config.toml
dataset = "simulated sounds of rotating machines with and without faults"
train_examples = 39062
time_shift_ms = 50
win_length = 400
num_classes = [8, 3, 3, 2]
arch = "ecapa_tdnn"
depths = [10]
stem = "single"
learning_rate = 0.0025
beta2 = 0.98
epochs = 57.0
lr_schedule = "wsd"
decay_fraction = 0.3
final_lr_fraction = 0.05
Rows from block 3 of a small sound classifier, named by matrix and row number. Each number is 128 + 24 x the weight over its row's rms, rounded and kept within 0 to 255. All counts start at 0. Numbers have three digits each.
After each channel's rows are labels from the 100 clips, of 14848, where the channel reaches its highest value: "loudest band" is the band of the loudest frequency at the time of the peak; "responds to" is what is common among them. Only what is clearly more common there than usual is listed. The data: simulated sounds of rotating machines with and without faults. In brackets: how many of the 100, against the usual share in percent.
# c30: last pointwise conv (model.blocks.3.c3.0.weight, 320x320x1), inputs 0-106

c30.264:139130108125182093143161128101167159135138135178073132135128112152138090147105109179117159145100121135075106130125141083120167131125121151138111138160129145129072180150148173140133123132128230125153112069148120100103099151124137162115102144115137143161168141155120141166089137139134136150151135156166151144098171110140132
loudest band: 2000 to 4000 Hz (29 vs 11.1)
responds to: electric motor (58 vs 12.2)

c30.87:106079121102168098106117109090127062075157077128151136107086102154117107123099162095062145133158123099108090148160155164106108058120132135134095142106109115162116095123075142156154158089137181144113117126126137119124096128110129130098120116104134133103142102150104192116114100117142113153128136097141134145121123099123130
loudest band: 4000 to 8000 Hz (31 vs 5.5)
responds to: electric motor (100 vs 12.2)

c30.240:125136105133084131133141116102123137144131115128116115096147142119091096127140192109143131139143113122130122107143124136120123094136147115074116091151128115146140114151135130103120117095202083115129120114133117096152115127122078100139115139124147150119131129075122141073133101140104109076088133138138147139148082149145119
loudest band: 1000 to 2000 Hz (59 vs 14.6)
responds to: speed: fast (96 vs 32.9); gearbox (94 vs 12.4)

c30.64:134130164116113148166131141061112083135083204131131157129125154161095132127141140128095140122151157099146149091150108139158151116135115121110082081129187144125146140156148093166144138128148125146133119118168140094131122136124157104158131125067112116097089083099100130079072089135125091140110149100116137096133114114103121
loudest band: 1000 to 2000 Hz (58 vs 14.6); 500 to 1000 Hz (31 vs 13.1)
responds to: speed: slow (62 vs 32.9); conveyor (61 vs 12.2)

c30.98:107102102130115167107115113139104135094090138105152146157130111141099122098113109105167124183163134126119111131105150133124112084088154106126137094156110142139194112167158119122195139130122091155100154137163156121117160125083148085090177127122107105112123122162126129084145116129099108151160114112076185127120140118119104
loudest band: 2000 to 4000 Hz (37 vs 11.1)
responds to: compressor (77 vs 12.7); thin (high-pass) (63 vs 12)

c30.186:060105163138144104154081153065135063125110142079152142114089114153074161103119108086078106177107154100103151112117139203091093119100124116123106121126141112146163099147141130119131118133125133124109156171153120129118171155157136137115142149073146105088109132165123139124092114134138143107094081149153120113117177135141126
loudest band: 250 to 500 Hz (33 vs 10.4)
responds to: imbalance (53 vs 13.7); pump (51 vs 12.4); machine: fan (43 vs 12.7)

c30.37:126093155102136078150175064073150124082123110111137132093129076138117076100113144093124138079094117080130131160157082122095098118098111133122110103141124106158078136100123135129077120176148100100109106115173144062118120114138163118068083128136125170158149139069086131130119114121166119110129150153133130113126155114151130
loudest band: 1000 to 2000 Hz (55 vs 14.6)
responds to: speed: fast (99 vs 32.9); gearbox (77 vs 12.4)

c30.204:208139161184119141111211110129137117136144120118122079136105231105120118199139132151147122087158128153199143158137127143215186138109103111104136099117108113139149105109115134127122137162104131108148110166120166142122115157100122100188119105138153108123136129144142114129127148140164122110154117101074124125141162146136140
loudest band: 1000 to 2000 Hz (57 vs 14.6); 500 to 1000 Hz (41 vs 13.1)
responds to: state: faulty (100 vs 54.8); rattle (98 vs 14.1); compressor (35 vs 12.7)

c30.317:093120166106103119156088121085136113117100187107134178143095123157081140102171128084096138135151165110129126147114135212068109112098139094108100127120176120140180111109145111132163142113134080160109140146209135071133174162117169134126138120089113119131110102098102152147115123111125124144116144140161151091118108142107132
loudest band: 250 to 500 Hz (31 vs 10.4)
responds to: thin (high-pass) (85 vs 12); piston engine (61 vs 12.9)

c30.77:117086122132113137101159140104122167161121127134114138061124133123116157091097152136137150127137115115159141116142096153101126090139134139163119130166124073125109069146164109132136132057141111119078110131134116099142136149139111151074103130125102131106144141112105146105129134130104153090093126115076130128103119112111102
loudest band: 1000 to 2000 Hz (64 vs 14.6)
responds to: gearbox (50 vs 12.4); conveyor (49 vs 12.2)

c30.130:107122174106088180180129121124097129154126187118132140127125159112118162122184148108139128133137147110152151123154064173089075156120140112127121084148191112122123117118123074141135118135156093147119118153141159123132114149111155080130129116110112149146087139119160140145110149141119121140088197133133106100121096159136159
loudest band: 500 to 1000 Hz (55 vs 13.1); 250 to 500 Hz (28 vs 10.4)
responds to: gearbox (86 vs 12.4); state: normal (74 vs 45.2)

c30.222:111153124133119105165061109160121200120136137114135132181135129154221131136108118134116116172101096175126108140164124124143137176119150118139177136143113160161119119166153108149115107168116119116146154112121109148126093121126162138146099142104110132115118155092131132122095160101109129123133143124151133124060123152128104
loudest band: 2000 to 4000 Hz (39 vs 11.1); 4000 to 8000 Hz (36 vs 5.5)
responds to: turbine (64 vs 12.5); air leak (52 vs 14.1)

c30.15:172180115153167155125147123161114110114160135133101142145109160085142097228129130139119107100141114147132127158117177133106106134096156123160180140099130118160133151107106120183135121151116187135190140183141152162112115153133136141185130109103114096132132123141117127095072158151129138156134143132114139101159140082140135
loudest band: 500 to 1000 Hz (70 vs 13.1)
responds to: state: faulty (100 vs 54.8); rattle (98 vs 14.1); conveyor (39 vs 12.2)

c30.229:118119097122130122128081167160080191153144148130127150161128114154184186133090123134134098175118095174140044111126138074130119125104111099182147109134103180110147110153157110150140116173142105112126161127105143135113090045088159121110148112101130122125142141143136098120120148163113128155169115112127144126116157103120128
loudest band: 4000 to 8000 Hz (38 vs 5.5); 2000 to 4000 Hz (35 vs 11.1)
responds to: thin (high-pass) (51 vs 12); compressor (48 vs 12.7)

c30.62:180133143080149129158068128148116154163135126167131111111158115116162123178188160167163113101098096134135111142146149102114100170142150133151121124100137120124060157114133119205094086163118143096164134082079136163120130062075150108135134094150114139158125127127156162158137141167146139166143172141131138105108121101124137
loudest band: 2000 to 4000 Hz (29 vs 11.1)
responds to: turbine (51 vs 12.5); gearbox (32 vs 12.4)

c30.244:092129122139135122142126136134107127134128143142122139129134142116130148128130124116149112116157127142131121164120134104128113138125125137123163130143116128151149110135122131129144124145115128137130110141139138094138143137115152105127121124148138133160132131117133065138142154156167127130129117149145140091080145116143143
loudest band: 500 to 1000 Hz (38 vs 13.1)
responds to: thin (high-pass) (42 vs 12); compressor (39 vs 12.7)

c30.303:131153089130134114113096139128141148109140079116168133120124070171150138132141130127107141112110127143141096175142138136121120143123136116153158145150095126132110134131133156089126137146116089123151168133133152120137134121120182140135114129086142156123093127128139145149103129155159149115100182128165116135121123153149153
loudest band: 2000 to 4000 Hz (31 vs 11.1); 4000 to 8000 Hz (30 vs 5.5)
responds to: thin (high-pass) (51 vs 12); piston engine (49 vs 12.9)

c30.270:110121142061186149136148076091194139109105183137163099084155171181143088116149128133117137107143164133072125167167165143111126111096156125152163079096152112255109170118152168158166122170155117150106107151169136121071136189093162105118159175145133136126131128120144097130110119110099124109116141112100141107143140124110097
loudest band: 250 to 500 Hz (60 vs 10.4)
responds to: state: normal (75 vs 45.2); conveyor (63 vs 12.2)

c30.116:134083099165126132107118156138132146133138125133147151140165121109145145140118164103139112120110101147138149107105112120122113114157145126112104132141101098128114136111127115138101092105135120097119117122147119168138108129151129124121082096107106151144164106121133086164116085156114082171171131090144139112145179109085152
loudest band: 1000 to 2000 Hz (35 vs 14.6)
responds to: electric motor (58 vs 12.2)

c30.212:087086144081131171136091104141135137139126170162090118144162072063160174101120085124164113146158144138092152098142102111103112164137071147095096136167147127102155158129153137148132156131178109131113091049092128137170191089114066166082137132144134128115126094113138126117128116166104094141128086110086119122179138100105119
loudest band: 250 to 500 Hz (41 vs 10.4)
responds to: gearbox (53 vs 12.4); piston engine (39 vs 12.9)

c30.217:103129113081107117148133154144111186149131146136133137136125081123128122116132114127114147119084129148095107138145078088074096152119121124097160131128149117123102127116143154127088133157140112100106150113118151122144109041072154121107118139119120149134161189137129125128140131132177117057141158155149110163136136122098141
loudest band: 4000 to 8000 Hz (35 vs 5.5); 2000 to 4000 Hz (27 vs 11.1)
responds to: speed: fast (67 vs 32.9); turbine (59 vs 12.5)

c30.195:133103121113101100118127131105163108072127134120115067105115112152133120107139129123125131061130161120140153131157119137117145144118149132103097121080135105136128163055111148113119122089109101121103123103146117096125173147138145121099139147140141177119077103090135130133129089122144117097096132126163097117092120138072133
loudest band: 250 to 500 Hz (56 vs 10.4)
responds to: conveyor (87 vs 12.2); state: normal (76 vs 45.2)

c30.94:143149120103095116130070153106168159104146154102139122091134118147150130146191168123127121101109124137139110154146116124108099118096155107111142070128157081142086115133121126126097096123100120108149107139150142137101117133111160092136125102136128154122106130147129150138143143140118127109108173156124144122100102131156112
loudest band: 2000 to 4000 Hz (27 vs 11.1)
responds to: thin (high-pass) (95 vs 12); piston engine (59 vs 12.9)

c30.291:147129096130149101078122063145200132117110064121144055133141132176138084113138125117134116111148141135079119147118138125112127095096168124117155103110039144126113159099130134121101069130131115153122126123104131105081104135128141114134101120127146150121118123100133148133120140117102152110113134080124111115085117125167122
loudest band: 250 to 500 Hz (27 vs 10.4)
responds to: conveyor (71 vs 12.2); quiet level (69 vs 29.3)

c30.201:155115145116127169155168084106138071114103133164114161106153123091133143088139149151132136111151118148137148122152111141135123146150149166099089124111140107111117116099143142145108125150123097117114062131100116140168128107123076156132117167105132113110156089129113141095135120109143111146170145155113146114110160133091113
loudest band: 250 to 500 Hz (62 vs 10.4)
responds to: gearbox (95 vs 12.4); speed: slow (91 vs 32.9)

c30.43:127125160122115150177146124129096139169135177151094137172133095130150160123152115162095147167106147150108143139132093103135121149147078154094135146125177138156129142181145119137157140168135110111130157121141098097177115144117145168111112145111134147110146174103146117131125107153117090122162120172120169127160140166102149
loudest band: 250 to 500 Hz (39 vs 10.4)
responds to: speed: slow (60 vs 32.9); gearbox (52 vs 12.4)

c30.153:087121109093157177136152112114154153122097193163121122140166115092115165112175128136116152132154163116109164188092145129079114138144148160094134154112164141157136164122177147150148134140161127132131152122145148160137154131101121120087168152131100105128111126131101157129080114092087088139114129126121118139093104114072087
loudest band: 500 to 1000 Hz (37 vs 13.1)
responds to: gearbox (46 vs 12.4); piston engine (37 vs 12.9)

c30.180:089126133138127105143102130067151040114089131097120091067091108130100070104155139106107106138089146078108161125130108126122118125097130092109123093117134097114134125109100134094098101126144125072104100139124054108125141144164112089115113155092128130117139125154138093123119106137132159122093098153145125120115130112118117
loudest band: 250 to 500 Hz (27 vs 10.4)
responds to: imbalance (53 vs 13.7); conveyor (40 vs 12.2)

c30.283:093103163133078150165089142100094115131106145138115142128122100123131139072121099108139158134140161126109157085145067134125096154143097128128079151114152127100178101107113102107142163131167109120084131119123096073185163124138121184069140130099140085110130114108143069141106153151143164124125094132125118115128140148136134
loudest band: 250 to 500 Hz (31 vs 10.4)
responds to: piston engine (54 vs 12.9)

c30.48:193110128155091159129107155100122155117162096144179125110133127116115097107153158116154113083108038129209133126174114146137130098131165117146085150175075150098127146135151101169092125185116123122131138154144144103102094129159128082106094089142091144122134146106131139133141146133107156129112137116146109165088094107146123
loudest band: 1000 to 2000 Hz (82 vs 14.6)
responds to: conveyor (90 vs 12.2); speed: slow (62 vs 32.9)

c30.105:114142124079121092143074104143098163140157157160089162127154063171151110116118142120150137158102120139085098129149107119136110134150125120157142127136151132162105118149120084142107139121125105097150124078147117104168117109087160148122110126139151161162125178106157121155130113133154119121148161142152155151133133131128151
loudest band: 2000 to 4000 Hz (29 vs 11.1)
responds to: speed: fast (79 vs 32.9); compressor (69 vs 12.7)

c30.110:115131124130139121137128148133103134131124147142128127125139146124132154126132118124140105114146124143133129164132119097130118143122119120121156117146113139150148110137115126125136117173127130122118126143123141096144147124112143110117127121140138135131114132133130068136146128155190126128135123162144134109089165120138129
loudest band: 2000 to 4000 Hz (28 vs 11.1)
responds to: thin (high-pass) (50 vs 12); compressor (45 vs 12.7)